A small contrastive audio-text model, trained from scratch.
Training: 5000 steps, batches of 128.
Rows from block 5 of the text encoder, named by matrix and row number. Rows with one number belong to one neuron. Each number is 500 + 25 x the weight over its row's rms, rounded and kept within 0 to 999. All counts start at 0. Numbers have three digits each. After the name is the row's rms in percent of the matrix's.
# fc1: MLP up (text_encoder.blocks.5.mlp.fc1.weight, 512x128), inputs 0-127
# fc2: MLP down (text_encoder.blocks.5.mlp.fc2.weight, 128x512, transposed), outputs 0-127
fc1.316 101:511449545510474548517513535511481484533531487472479536532494539518470493503518500475468477521478525517528535517492486504502505479484515543499503501457526507519522482478505462527510445490518502475524454478500476522500516489446456483473494521487465500508495527474550492499524502498560499469543516473503484482506508528502529482522491480492530495562518510529493510529520529466455475517477
fc2.316 063:473520513494485459484532517500552479545518512467488497508482536470474509496458524498486515503556503494527482502493505491471535523491532499537505499519462447542507501501472508524473455494522510531486482452486531477552469511501561487537488496512529443498494459497442488472496512489490473515495513512487484515526514461491511539490508492513492460474467496491479518484502543532507494502547
fc1.317 100:441539452510493493508487513499501458478470486519462446497514504556498479503482490553477499465462534511487518513491524501507506497528460519518528511527517496471490471521488497515528486488549478502503536473511550483488524498559506477484531491501507507465499520477484479490549520491488480511582507507491487476517548482487537495487494475503512486550505482490524454509503467485505501476471
fc2.317 088:462531496507518493529477504508498462489548518491454509479478492488482511535486500521526501499454529521517488547481504517487566459485493474521502463511511519491549504474530484493522490514493519537497499492473501506520490528458495490498476445523471470511522552519532500525442480477496542491519489495533518532492480519473557491490498495458507516501474427525522492495486480533500503462492
fc1.318 096:564525510517495500497486496480493479507493499501467474523529531493447507512450472538516515507529465457492527499494488467539478457483496529457503497524496512492524463488513491494452502499467523499552527519513492483537491537519485507513499495495481508536505516532500493450496511558508482468514537511532558475493519499510525479480542519491527508559503452494500472492486440504495480500498
fc2.318 069:500490524494490435481482528530497505510510525516506525480492491513556497507542468454492502507485491525535532497504479500529492502521484506488505506542487510540507467513551485471508474516465533479479497486500446493426481522537516449476496558516460493489502502516511485512501541480494522528520505481519485482512526467475520449492538530519473504486514517479491483535471505469456509466536
fc1.319 088:520495518439473481463500506481555517470501533470521546527528483446524544500489484548495495482487503482466474492457492508508508461513527517497504450492476498484525503530494551522505486488503535486515466501495520513488498524499495499507547489475448481489562481536505532512536471489533443475503508506479532514482467501471495517526519514460484502481512497480542479504462482511494493535494
fc2.319 053:488509471490523529531502490534505485511481516495512481512481518541517482489477497518540533533500504494557480535505470520507462496525471545485471490512482522507487448495505488507516500485469463506471502513498484474537469514491549504517485514494581490461487496511459477476496509505498495502522485516482467495537512523545532425469471470541516525447486493495527472522545505477530497494484
fc1.320 093:464458527556540458481533497532449509528458454507479495484523486469497482526492491484497486511509502501476483514489538494504476512517544518492487506496455449527488465513495547502503475516492551563484477482504505529500517498488549502499523496473546526512492482526480526485531530507504534497545492521519460508516473512471474506508505530495478500460517520522516527533512496467529463490466
fc2.320 076:512504475497453499504503492542500496479514501447502494519474515497499493490513496493486537536506498532509444456484493527533523515462463487501485495492535479483525486530539495497467518534492479423493536512425483486473479491485518498496479472489509559471509520536496508548536511511530509477503518501482527514498498453514540499499487449473458523563518519480490510496482506525490493513500
fc1.321 088:496503476460477530445462488492482500550461437494510471476516489507503498548454572488505501463463502537504514495469498528483535495500528489508498489495467498515458518502541507525520504507498507532522507497492499520508538538514544488454506482451536497502500541504504503483526470456455513520513515513466504527508461491522497461501523492515489450486455505502535507483523483504511524509498
fc2.321 100:499505510495503494536489495532490528519548499495501492518467523496484502504527508463477477512499520537529531498518470487494494496516509525489529536490512514439529462450476532512476490481472467495520476546523445557500476526481457507505486472484481502504495464530521474497531551509506477513501480487508480542561502489465502471487494513500494511519483529480481521462558443516475485512456
fc1.322 103:476519501500507486475534526481502511530527469521506489500488504491463523479476500459446465518503470517512551468502483570514507525473514500531459499502472529460516507484562510483489438503546507500501510524517497493535478495512520507502509506540506513503502537484476448516473537533531483482523514495448504493526529474488461472492458501494488525494487528471539533525503496510530488534463
fc2.322 156:500511564496504514463483495512431472506550473503486460530481527473516453432537528481524461483515508484513513527498513530524492524475541484498525497492493518556499529499484496485486542486523472535503510514503495480507485484512519461506525520492554472529454525497494475484497502504487480493497453475468506506525497514479514527505454531459491524490470490493520521524522515494527502482451
fc1.323 087:548495514457497514501516511512525533517518480456522491454452490473488500539535517509500471507483476500469490506506471476512494470444516474474549474500474454491485502525514492524472481511521524525502485489459509496422497520496564498503515509441505525461513514507516475495501518478470486472447505499476511526558489465518487476477494498532487513499489506535534480493514483504520523526528
fc2.323 051:507552504544447482504468488482505492535534468480522478505493541486533502506505491496489504504485554503511512514493518480470430526518510519485453494496520530500529499528470532484524496495499481476506493487494498503531446535513535524505502448488519469501460507515480532468514556469460505519499455524502521473499455510526481508511508473483507521518508463514492468517494519440477543485529
fc1.324 107:514473516516562497493429465481482484522511471512531573514520516480501484486494505523500549467520483528530495523499526487472513492510491503509489512462460476512520495520490535495508481470512526501488456468497517519489476496477544480467525471439507510473508515544432477503494524501524490540485505501503522468529474449508505500504486508473487477482508455488517504506464524517524515497547
fc2.324 123:499495483519429500443525507542544515480522481485517480505456521527493516466500446471503512487547522479463493491546463496522441532495506520497491526523509491467510474481528503498494529506502449501488493528478466480450527524529473505494474501491491505468500502525503478500528470505524504513537481492497526522470486509504512497542554459528483554499521482513524478507528518485522505517465
fc1.325 091:484514494471463542476515510480517480481481492472464512471512474517467478523462533455490506506540481475450523461479500492545474476512497483486467538483552552529526454538496488515540537521501519487494507514530500499529495478495555444515502493504487493518476467485494489454504476465534529491490535516523475483490540495494488497502519488498522491511491514511454471499532511495515495470446
fc2.325 057:492501574500561453519477510520487496507493504459485519532479526473512497508476508510475499505513533510514504501519504495479521504489490486501522504515427455485472535481554515537488486496531509484544488439445493520527482491476472520514510513531487550468487505524489487532483510518479458483520465523498520492505477452483490506516527491514523473505490440488522532516519525507458492520515
fc1.326 091:556538458455528473518475457533491515506497487492508485503502493444522530476468517495480488491528519510525501509531490544540479485502506484500475498492498497506485532550522475515529553528459482506521484477471530493528533504446519508479488499510479486482547453487457511534496496476491517515498518522521504520487503491490519446472505478508480520514509482518463531449485528563485523501475
fc2.326 062:426528467525523508480513465537517476518511536500514505499520517503489530520520484494517487530549498515464514487542542462490504482497450485543495487480498451515450498524506502511497471503502510512476534486506469523512476581493506494506526513477519481510498515477483445452509510505506464544513500463486494505496510467535511465508513524523507486525488478518433496510497506464473514486523
fc1.327 086:515517541518478495494493496513506466513482504442513490525491537509509498535527505478537476462500490514505549460498499528464497507455456471504489505539467508516493484503480501522463451515531449477463503494557490511539476505501510489518545481520489477449482483491510510530493519461481511530545477503534518496445516448487505523464489509514497476503492495495457496543481457486487465513500
fc2.327 093:526516444463486517537474460505512504512489481539519511485508490489546565475498475525478471504525475520524506505479479571500538494518477485487503533529532502460535482534511536486535455486479500536453478485500454485478512447496520513488482493476490464540494525491535536465522502503536524505488488482498462507494526511514486454501512516469488517483500511527517523508492472519516493463479
fc1.328 092:526512515542493494479473536525492519541524496515488485471469499524487487510487517486512484524491505452481495498469473515543524470493480530503503494533487488493494519522530530460460508521482471486492548424535493491528494532517484532500416493513475499472515491514495485509512490494519494501487457540463488487507462448505490475502519511504473528479471501455506495496530526466515571488535
fc2.328 074:500463502465514545493508512456515501452500476503489538519500491478502497517526512501473526519504493492537455491517468504513454519496509551545471499524484531492508505476475522490493460509512508496521501559504433551470524556471469479502514492508518493532485507464461509486485500531467479511492516431520483484500470515516510491533515495493472480473503523509536531508502490541508446511468
fc1.329 115:524466486469508508471452487510486518523506515554481482441506522529510506528481462529496539515503457518489510481485545447479492484460470479536482469440479546489555461539517498498490536480514501523517532489507506500496492560542490511478487487444509493513445496483475485494530506513519487484505499530483505506495549532517505467521510498517505512488498517529506513488495503504518514460520
fc2.329 189:523493533468526523478517503475512483508492486493478475471461475486534524472507529501514519544493518537527558516495462477509522519466485489510505492528506486485484501429498453509510498538513501524481491546527487499503418474523514504469501531497499478484487532459506487481479530536504473516520465510471486498534552510475501516578484512505508521503497505468483466533510459499491487492484
fc1.330 107:495520472532526503485483551462479473503476519444513511525513566506499456511514442447523482498459499451471517544486502500498482504474450486461478471467451477500513483464541514515511506489494450518524518517472492505493512496544491481498535466508529490508499494523515508505542498515533494537527494475504525505487516502484530508483504496519500514492486453458515528546514495531515483493479
fc2.330 094:513471506485489461516501512520492569538489493538505511447478482507522500487480491508478511501497495555511505460526519474523512471524529506495540534513532525492524511521509503457502455532539502500514472484518512492507493534440559501492469487478473502501488447504473501460438523498470530504446540506515504514476516483482499475485500492440503493497528526501478489483505508493484502540539
fc1.331 094:464524571471499543518485483476516472476538459522546471484513521527552488476519506527502498518516496536498484500542470538491491508513480488469502513499504482488507485510485470513518521523545540487507545499520506458476519475530542536512503492471494489482532501508515498497499474474515546519507514474495528484467490495453500453531508493480479480526502438494531488475489483464512446491466
fc2.331 115:473487487538501502503490519494548502541518527516526494502512550482481532458514507508494502469494535506492477489487513454536472491473464438456487514481503546489465521493503527514513481502502471490517492504527510498483488499471455488533504511504473545507550513519535498480524560516510507506494496485509509464504445503524540491488516481524459485428515520527479488540493463468502509453484
fc1.332 097:486522502505506486480495499492490488551479503511512510469528476536509482503530527454480498488472478513456507502527463526513493511514508494533521575457490452500453488504488495503442505503515489469480488505528489495503505536523535568490535513494502463517468507471485518502500472459527464512553495519492521453523449499465508496530506496496488473508488475551527531472497498495526524486544
fc2.332 089:579506472451519502516507504489518550487483503526509497547476465501473526513459481530460521488466504478554488498494506473465514515481482489533492462509483528471502484504514493500520470495464475514500501467492488519504523525477475506492468454466523538525537468523556538550522515526514526542494507479492487516478524459500525491477526479457489502500518451516494500493483515525494484528502
fc1.333 072:531510522512478521507500467495463446546492528472514499500513507535497517496522486523509533497514467496508474504482519525479520496537483512488511504519470483434456439475489491468488511559508443456537502501443531483488524537479495492476520491495490474494502483479472490507487502497502448480488522450480525479450533530474527502529473484525529465526492488457493499535501516489490483494496
fc2.333 047:467540480506502485486532536504557509485522517507476502494474475483489486497504511477529496510506510540529489483526471465504506484500474523503468480531510510569508505539501509470519467506478490497458529455510497490486478540523569507524502466525481470507486530523474485481544491482484473514517476480472495503511538503491482491474522473465527519477475429544505458436482494472496521493494
fc1.334 087:488519499520463499461461493522505484480531493543495491518488492524483484506556536518493515478535494495455514510519506487467503502489541454488496491487467518530482536492514490465448499453522541501517517493490475519503456515495519505496513480533489479504461518497450465515523457511539486548500557492522483500541487524502517559492531463480481476497495528484554476499484475521490456502499
fc2.334 106:517548501517543521517493517467531493527485518511527462509476577552485518519464496473520516505501539489478505532477511498511505476493495490522486493512485519465495497472484451509508484511514477495487472533545513475525472472494516497497541508476473510484529425507503494520509495473490493488465466513486483423484489524466492523527509528486522525479520536532478495494476499487544512465547
fc1.335 103:488510526518509533514472459570489539497514487463488485486493524510483459481506443484518508506462500540465486465516490530471486497496466478463519553521539547491491513567481526511480509512485478491543528471481451522515479469482517528478506526475528529520509507453533494474500513493490496498491476490500519502485521508485498522502470489528544498519464473497451507494478528491508477454509
fc2.335 123:528464468494558479478534516481520480500530547482513486482477462516487513473431523520483501533559499502506477485465524504510485477519498493449527481505476479549518495529488504511492528469514518523522485492505529493519496522440503475529533498471482498468488501522500509528472504489506522457498526502492526496471502485459473474512457520470524531434517515485515476514512503544528519487533
fc1.336 098:496454509498504487528547504562492515474503495490465462507490501532503461517507460482517507497491476498503515493521559499458507497503488488468488504496470502505484503506513483527478496485544533497473518528483527491511481501493562514511486476511494499501552482510493491506572540524520500427532509516530464553525504490523469441492529451520498505479478493489503522493509465552500471492492
fc2.336 073:493536466485517526556500510485501534536436501487504492519467550465506528446478525513454463478506505467497463514490512502510508479506542508519492514492537508539506504523531497498506494537521514500517454481552480489524473496479501491474561493524474477491454491501485510495463541493523495496477518445484516549500469495466519501516514521473492483541520490503516497457491493469541491475496
fc1.337 086:507491515510459485508498476499539497477519453463501505505494497478511480510487468468471517505520456506528437561481495480515488516498542467490493500498496513483500479536489481503494474540526483508553519471487505481490507489493501539522506497452501507475526523457512509541463487470475495546518511501477518520473519477521452560514514460477516469507486481516515567506489476537515527550475
fc2.337 115:535509573495525478490508499541476487529519480485519482468472495530496483476518511454473522479515526501517522473509543470538468492515495500500506521444466473516477504463498491470480499515493520473528531492529501519479522487508500498502488541493488493466445428478539514559493510505480542549499480533497445526520486516503511497491503478498511488521522535503497464470472493481548500494492
fc1.338 100:511554501518548544463580501508514482499540492518499509518474481501509453501473509504547532502502475507530500529481484494488493467551542505509490541508495494478543522536483506532467514490476496537503464511492522467509492512472531510463499490516457465524497478497472512482514461489472468467464488470507514439515486534470486527475505499449517517479487508506515452503503484490500485518513
fc2.338 081:488464527487439484545476513535499505560533517483503475518516476526494537504499536486437538512478537537515499514476517529490539513458488504481523471490529507513457492500502507497487479525483481491479503504490439541484481516539529520524474512491496531468485479476517497532518468534510469537512502512456481516486503464499500483508534482511461473473528502543485515508493501481513525519445
fc1.339 109:551502538517519474504457494461514520497523492455482502468439492486480541518524511532466510460497483486527514497535484494461504516507442484526501520538507489519486512530506517494481518497494563492493518521461497494527506516499527496527494472513466546494500511510453487491480526491473517541543472497472478457521534490481481504494515555533476462529519456505466523509512507528485468518505
fc2.339 057:502513463522502471514483476506488528532500506502473503474500535551552488503495461554489485501510487493519525511452509500500469492518488563521487498469472494499494484502467520492500505484494506490499550476490523481475475493495513526490540501531471503516493492449531500507530505467494505543501548504496490539538436511523498456485546505420491523495514489505516528494432480472483479486512
fc1.340 090:513507460524467475493518531490475466525510497464491495514494526437457527512511531529496509491520545543467561522484499456513481498471499483517509503502493501480514451534530548500528487529501462494546489493475502475473502472514513529501489521499538507495477555465510483484462499493495456483519485505502495475496516461516476511481522507505516538524488482548485488523489463497462505568477
fc2.340 067:526517540465498518480501496551518528532517535508481476533448533521474483525495464490491498510465511493516441491481503474511470499518451521500486456472483520480515540516526490481480501504516506530483513555523518472571510507472491516441464511459473512484499474494497528508499497498471519502468528453503490522511526468540501510471514494486511486532530490464513520493509513474525545462514
fc1.341 099:523524493473515515484467487541513513523476480507496501526499486513523488551492513505534568482502507510493495512506490513509485504501494504493518489496523514510480458540463497484505475496484538495478488534501498471456435483472504520505489480471524494508531467560490530468549478545483485461511457467462495511529458539476536530444478512488503522495510532492508523518465496485460536534464
fc2.341 136:455498500507534482527488531532469537532461526495472503517540521484522480474473540539480478512511478517490505475535488550529504502498492472466507476467513546483498492494532503516484528512499505497473459549506465490442516494472515496521443472486487529481527523509488543483500488495552505521515520489504479476466512518505473537517468496522510469517445478520490528458461510505510520483536
fc1.342 100:502465492512492514514534449497522513470510445502508513494488536469497494503493501481480485515504501462502477480546517499480493520520515471456462472476480474456525502537471485531534479506524459487509553496526484496470506494485485514527525465487536459523518488490436482517553486501477461520463486479524524535485569512511482511490479478519498540476470468500531523514523501493529463515498
fc2.342 067:498518531483486516510525505479516501486519520464468455507469523461536511493482478475474520492524463506521474517506489503533494486523479514485522462467493538542504494478511473521499498507485547504522446481449551511500491544472545536517503512483522520518489472467473507493476547480548536512496470497509492465565510498535493472494486483476502505509482457539523487457462510458489523490498
fc1.343 089:531502531520506529483520505481531506502487486502476532486502486565471495510497516463509480511500470499533499478480487514475529480464484477495488532520500452502474483504490514536501529526481520539494523476514498502507525547528521488470479473510515537498454434527474495492512509515511488469474516497520501460512524489501495450487539515495496484507513469506490562515551469457526591507511
fc2.343 067:525493499434451532485505501475497516474508469453499453508473467465499529502521497501493542507495514517523485500539518479530499499538510484564514499549475539518498547476502496479487491500489484479512501498516550474483477503474539496538485492492524501498508512518471523537442496560507483556482491497504524485451484481501532547502490480498473480485483520471526494512502475500491450524507
fc1.344 097:498516481483498515485561475507519493526505480544459501504514508519505527448510509511514511452441515489490490500513508473493522472505496465542558537496485531476491525491485476516510513506491524536549503512511497508466504504499513493521465509507493486444523468508480474493506483499520514492514450493470543554517514522526565480500473517484530496512503497497537470465495480476503462421509
fc2.344 129:459495488476484474494493490519485455485489496546424484463513536527476497546455526518530501510498536470502516514472526496507518475541524522494533522501482518481486483502477450549529483506454509519528520529495505502515484492512514548515522467507512513425503516499498511523475481501521501474483485508519478536480471527518491492497491497460511516521479493523483480448508447507541507483545
fc1.345 095:471508417527519485480472538499481449492481500516469515556553477493490509494490498519461499488511502494482482491476487486542494548525498539488513517487476517473500497512457496531544477494535483503503549487501509481475527501518500524494526484523493489509517513429486502519502525529517463461550506487492504484516511469464504517465517455480492501496481509518517542473524448516523512532522
fc2.345 064:500478471498495498525550499457484491515575475491524496504461497503503485532501467540540478542473521527518496498525522477509494503512480473517551464495485508525525512478467463451476498542488508524562455503488504497502488552470481511499464480438500519471493502527517496477521511489502564523511475476509497518477500485506525488458529513501495510536489472508494529534510522496471505465487
fc1.346 106:521445516483537497476473472462510506499500479480522521529502488508508450456501490516485506486513547488508489532480547509476484518466453536511509524489488532506478526478496495523488532498507519449479478445513484506532472490508513504468455539466514517481477494483484508501523526490510441510531493494478499485514510458529547522450492536518524486526528523475493521490515498537552517451516
fc2.346 098:502490478499482478490462550525505514500515487496504510497483500462463492525475524479565457493544488520487512502502483476459479472466516510492527498557513489494496525523469505507506526458545461549486477513467490521469480524510559522471536465498515509533493496486484533486496472527537512524506494493522545516468521521521434463548496491493472509500504482492555522487516487499463494502504
fc1.347 090:533472483523470542480545522523517504520482487479465492497488501518484517535484463508497538502524493530461505508475464513489493469508548470487485476468493531523475462544507486488492518516526498517501505539490508459485481480527540501498499542525498491552480472544515491496516474512490501437541478483487524520514479579470504530474521462534518466475514461522480477505478499488474521500492
fc2.347 093:485524531473521469500502525538515506544486563471469484494510479467510508485494461511485525531520486458508488514506483528534484518490477529528507534476482513513496517515500518506474483494491478485479438483497501525479517504472467507510451470484486530454545508492509522498460514499520499532512478486464466505491498423488517529505453514498502475591500459487527514508479508505490514523524
fc1.348 112:480509500477485548490448472509464479483545490512496483494484479525464471484485510504531478452527446503476482469508496466467463533492507533470461483526497503516504525508515517502492496480449477493502486478499514492485486528516515496512493499475494522532487532500490478483531527582520493528497534487524539486530467479495489521499482530467491547501493497512552586495467503481510488509492
fc2.348 153:479526570531524477510467520494526482495528492518489532482520484485469532477509514457502500472504540465523485524488515492484505517535520487473571495487490511496481502501557581500501516461548534512445475465514493567475505494513500471517486502490498519471519505526502499472479525513499522482507464457492507486464506493493498496481531495497496486481476498473438481511513523481493493514471
fc1.349 105:483509483525491536489490513498457476511497464526479553491540499496543511501516502533528473489493535498524473465483517547483506476479496481496498523542523493475477476501441539482553441500490505479552503503508481486491486520538525548492489471487522458487535474469506503514518483511474455497490482521498537519480489507448489488499518482500484491534471525514452499541516480501502444530523
fc2.349 064:514493484478481532502538475515506502512524514483475492511452511496521494492517467462509505504522475523508471528482490492469478485498496505481535480534506543474543492486528500495490523541491483494491501450461493527553487544471517536534476440494523490518539516470503478450521479481508505488548515487435484511493519565510477515466537510477501519516501516526460490486488486441528488498523
fc1.350 081:508478472487464523514461522534511508489462532519526506481501482470506507538503465503534512461505501457540466442487480477446517463493496514479526503492529536495529525500500492511479490486544522508510490522505498501529447499490521517498516503466531505511525511510531481526536467507477479526463463530479483505556508546458485508484538481456526512495519534530463452501506503531501504539518
fc2.350 051:453491472473496490485503489533504507516525519488460504513503474503505508504513470503545479510489512505534483498492500499478480482539444518497510446481472515494524520499489510477504455506502497469541504449489507474527497508462506506496508480485506473517483496532499455522533503522533518541512547490512488488525543494496462501522564549524545446518509439516520502488494493451539459541476
fc1.351 133:505489505549509510516519476531533471540509486487508521482544524557486461482472480504515520491470497548508493491507471549482497487509503525465489529524511508525507521495506521502502509520506499483515548481466530519499445510505487539536521469486527523482483468480513552479524526491492516463442456498515472512524495484449499488524490550523510495459494467456503461485530496508520481459528
fc2.351 193:475482492508505528519530517496536476464511521497498498515448477512468497499513515510536492518492470518514495486508526536466488474562507494490456489502504491498497505553497527485514514474475566451520463514540496505550472510469502522490473535495498500511498479445548465522450503508485507482506481477503487518474501518486476487525517484524513535540485459467469489489451528531525551481516
fc1.352 111:502565499475499499488492503497535509485523532515489510505545516526501518519533468495505501452457482526519462444463482483496509510481533447477457504489494499517489472504507487516581542524516516539500455519560465484476484474545492508473505507505498503513466510501471507475500470520506491491475504462490495542498489529467464463495517505480482507524514478519496511506506484433512528494512
fc2.352 135:490507508502499497533512488473533511555507485551494518513484467496508494474498499530549505514489537526501490477463497452520498559500473495522496496481456503541437542449526511547477490494515497507503501517469487518507557486528512444443505513546499493475488514483462481499501509504488508423468532512500500486512497498506485505539500509524489490510486508503463509516530499454523493474479
fc1.353 104:469476518508440526483514505516484481512465512499447495522453537523468552515493512485528518538446476476530468461466510489467478542514470498505493501512535496466523500510489535536478472497530507484488518508522479472531522509474531480525506487491477504490511486505537486517520529484519533491503492474526492515485499477531480477527567507500502505428481480471521502470493474526531518468468
fc2.353 073:491520515450527507573528514505542523526475470503495486495513516476511474505462511521448493510493506515502498509506489499493550489484523515509500506449483523506473486497559515499541452521464491503487512539451467535521438493527512537479557518488499503520483510482464499516473495543491483510511495470530477498520467488487504465539487478490487484537516495484465494489477518447532473511503
fc1.354 105:558505532503478464459538518493520482508504500474512487497494491477482468492510550496539503524487495504461516482486464542531543488497471509490522452543490507467493501519512502548550487494487484489508502490513494467467503482516532506469457518443514543475442546507519511475462513487484460522482477520488486513534514537498513474527504455500461540504516497511469482504517516506544498514518
fc2.354 118:533515522471442506506453507512494461487506475499514506470528488521500507482479482541496543547490548502533478489534536484509497548486508489491513530541505483501488477528522526513502519509489510526487468511497475463511456542472491538456450515493470499469515512519472513532523495537486496515463512492528459556470493472500526506476482486512535495514497524533508518493487480436482480513457
fc1.355 134:502542483484508494557513509507497502534518468481531476489465441525471514527499516532468525498493510465507537479525464497456502497511501482505499496484468523553487491515480464492532475519525551496465547532465515488483474540511513515482492504502462466477523518500467462515506518469453483493494538526476508496465540460470492462499481491513490470516531480533512505553520496522490530509473
fc2.355 128:492533495486495475472505525507489470476521490516492504523483537536467460528530504533521501501519508494484507487471497502484425494530478510525480488465483514498476526524489584469485471544501511453522520468527498509517531516517499512556462502501494494538516496518494498502488499486462558516467521477488480495511484504517541505469505467490447523470515490563486492484523508480535487463484
fc1.356 097:481489506535502507500519455521518488478518498507506511476522515523510476491504463513497492503489510571438526518460537519447516506462502519464487480487480488537501525463518496552535483504525472486525542507505475536517468508524496533513522489471552541475493516517525533466530538503480519500468467490498493502498516534461477446512504532519544496512508462496478492503514482507505510490560
fc2.356 071:497507456527559487544541486544499501510499525491485490485446460484496515488517507502511512526517471495531533508503532543542473474540486508470499477531500485485530469540464504471485511473478553488537511495501514477514491467465509461483494505469520517483504472488548518546477512488515519523488469503508494499500537477468517510508491486523516529461477505550485492485498494469533518438461
fc1.357 093:502502483509539514483505538488508501512446491519512496464486471442520491503460505511529478535514486507514511444477514505519467505506483545496482530501488527523497501463519506504501479529505468531452532506489487492475510497487466484502493498502571564442516484500504467513485501444494483477529504535522479508506502546506462477517507520534546510462510519520459481462518522517527529500464
fc2.357 064:453521477475533470506517508507512497463533502478464480537475514521503465508504468502465548492516527521480463535498465489445495450515503511518520466492511478482476541509525520515518481479498502451517506485532478472522472522493526510532485492562487499522453513495493533470494524543487494511525520456509496498493485562523506519475468523486489497516501449503501538508516496509553468496468
fc1.358 101:542506494525452467521533468512536494508494506492525503523512566530517474464466522448512483527520527500483476525463518508483502498475496474518464514499479501519496496529472507472514507500515499485495490522506523539489480518516489512538492488489501525483461522463506466514521515506482528459504521461532515510482503501466516565464471530566499520471547473530492488513523452500550499534486
fc2.358 109:496548494513522484551493444554483477496543491502523482469461516510506517513533522517516503514462467516524486490498535496502506469525500489502513512480522482475511487464576499517475481513494503495504506479529500449492488521502491497493482500489522462432525473491477482499497520498558454496517466525497508522481481508528476451503511486500485468503512497487515541489503545510510493446571
fc1.359 102:515500460506505523512511446527487493503497485479554469486504479506513464479476487474553513521520514528510488476470532491486453526463472513516513489487467483482496493516523496534510548511513506515523540510492512511512505535470493495552497456492553526449527508481530499497487488530472533483464500437487486512526490495527510457471487512490520482474523442438524465528515493502519502481500
fc2.359 126:483479487461445515470497522520538524505458509461485517476470491514451485489504502526496527521521530492518517542557486517470515481514472480485492525506515513494472521489485461504492513471507539517491533478480446492501522493502490485486474552483467455515464507494504489499507469466534456536489487507548505490517488529471528526510495527523507528513512437562495512516501491495559513487501
fc1.360 113:476513515488491524449538480516500516474476506498485467495461504518508513460508472505500482499452521499471477520520526481515454456491512467485500499510514488524523562517513540516517524552498504479491494472495515502527546469482510494455450479504531522478472456520454489544512529492459509500544560511488466513483513469508515483496543503528518465522536484488498509450519506474491487481495
fc2.360 086:502497481532489526533480493523517497542450485448538522504517521473522493522490480479482498537517490455482519496498519493498584512463491498555521502502506523465450530487518484492499458475460476514504489481490480538512532514450522426511536511478509458518528547458506511529467505486543496517480519499510487492488500502505501494521472494500478486483490483478492486533509497491469541515482
fc1.361 087:492535484498460505497506498472532498540524537485484491468479505521470539528486513487483515473506470512565498478522497527518514500511559501462451487501519475467530470489487483481517503440479549550446503528505497472529483525497498436512487482495517512485495501449510499489503534520503512477498522490521514504515492510514480475522492444434500478463525526509519476524517505489478530520510
fc2.361 089:526464534470521511463500511542469483521490490520531504494499549509480512512471511481468521487516493481445507504500486486506462516529479505492462529476503482458512518447486500523478523508549476447526525482499479482490540510542542533475547538493486483447489432504490481521543464476489506513513529497506512482467473492500497498526508510528498468530495497516545518502503523499512518521551
fc1.362 116:512491482512467487510529499508474484507503466457427479457445543495484527527487500505467493497521481497445461528489516474526487473475509522506474508523522529510507516513495526502501511481470464515500434492437485488480459518505533507486458526523531489514501485523471483522510482531459477520518491478532517482483509466515531522535527506514518526542492525458533505496461508539506503509483
fc2.362 178:479472481435527512530487530504537542520494468464535488514470554529462487483505508529532474486459558503480478503511526486503500518464492488471518525550515507512498525473497542499502497480486512477480493515502507486476506499487477538465492514503503493500483493486478526464493521518521506457478526500465531465462557488512475499467465538522511504461522515513535513525492512505513548443482
fc1.363 073:519517506513534522414520511483502516510486510520522489490478520526472478560506498512512516526471468515544512487517525466510488477497571523511539457504484524504492483511492510493521475524488506492482497487509496485464436479479501476535523522511530523503524472536464531499474477483525499489515498472500510528488493489431520512462539511455532479500511507544492509527497471479461535502484
fc2.363 047:475483496505498443507497534556503537544492504510450486540512527462522486466506463547492502520525490514503502509537496541455499466502505489516476489463499539513518510539539533497452493533458499474498497486500501492470488530481522489527522441497523495468516507529515524442535492500502505580516478487488507477475502516511478495516512506503500500507476451475527496471476511494483507476523
fc1.364 105:511513498479478547534519512564534480498528519520487501509500470501487523532507510478510491537476492421460474470527498510461517529496523525490521493470494498504528522476492487528471479482494548529483467521497490509543480506486474495543501487474530533511493528518525478472546475452481542476529453500513460487486512537511505484515492509485481508467494502487503490532565493529485473534496
fc2.364 071:507514487494510468520510477516536463501498468481462490499526555516508519478490490503549532497493481525512526531506472485480514477496491491499488442483478534509529485531500546526533473506506499496504520524498523508539437525472468492462521480524511481490520509522489466452516495499521502467479530493496482483511487487505479506488508539581539535501482456511517475490525540452492435491515
fc1.365 097:489508494464493491509534522481513491503502489476476478508535506536525480536495501515508519515476505558461471479511515484452468568498489507498515493458502492466516508542500470515530511527477493523498501487522492446535511518488528483476510515543510501492440489486515516495476469510512496525518482475519489512477531486467440512533490533550492454541539515497513502469487489422493473508518
fc2.365 075:496548478469513485551489511490494475502539511505550507518497496491541457529514484468488546498475508463503458499486519488511457514525473510532514459470458504560472513490543485530478547507525450503504471502503505506510533487511501478476525487548504520500512516497501484501472468486465538460478487479521513481473453538466526486508540495481473493485525495499471502557516509511524475506490
fc1.366 122:524538529512528463441516515474517482516516472501462520524476513495481499506540485544494524539517467474508481498506496524472514489477467516534510459503448515472506505487469495520512505484511521487513511448487492481497521524502467477480506502433499487510464500488440495468526501531530542485468467528495542542496486514464528497446490518517517516495536537544489478510487520515469486522500
fc2.366 165:467483496515460425534499509467493566510488519484508500475518485467503504480491530509470467520467538539488527473505501509585500519517505542469494491496537479496498488516542479522530500527508459507482538472500512490527528482502508527507475480549506512493552511516525496496530483484493472510502484531504473514496503466450467495515498482469476481509479480478524473464477493519505496554502
fc1.367 116:504459502504500497497455490493501477465518476512505552523506491448465504501499550516468526515546507516524453479490480469455497491492494493473517519469530530520595521550506484542490502485498528481487484472506475484478524524466521451506472493478508497509504493492503534484470442506476518456473501496476512524482528485485536502509510484515546526529524474522504490510528516507514482470504
fc2.367 108:483502483543507486489520481509492505490524432474483517503528486465544462482508471499455504498475529495509506498512523518481477512449504516496494523523467506514525511472504542507487505508479481469482487506520509485557498479493440484525463532515466525443511473510524485571499535520537490511480520529493511490500494478482512486534529489517489504495523510519554475499458544508538462448503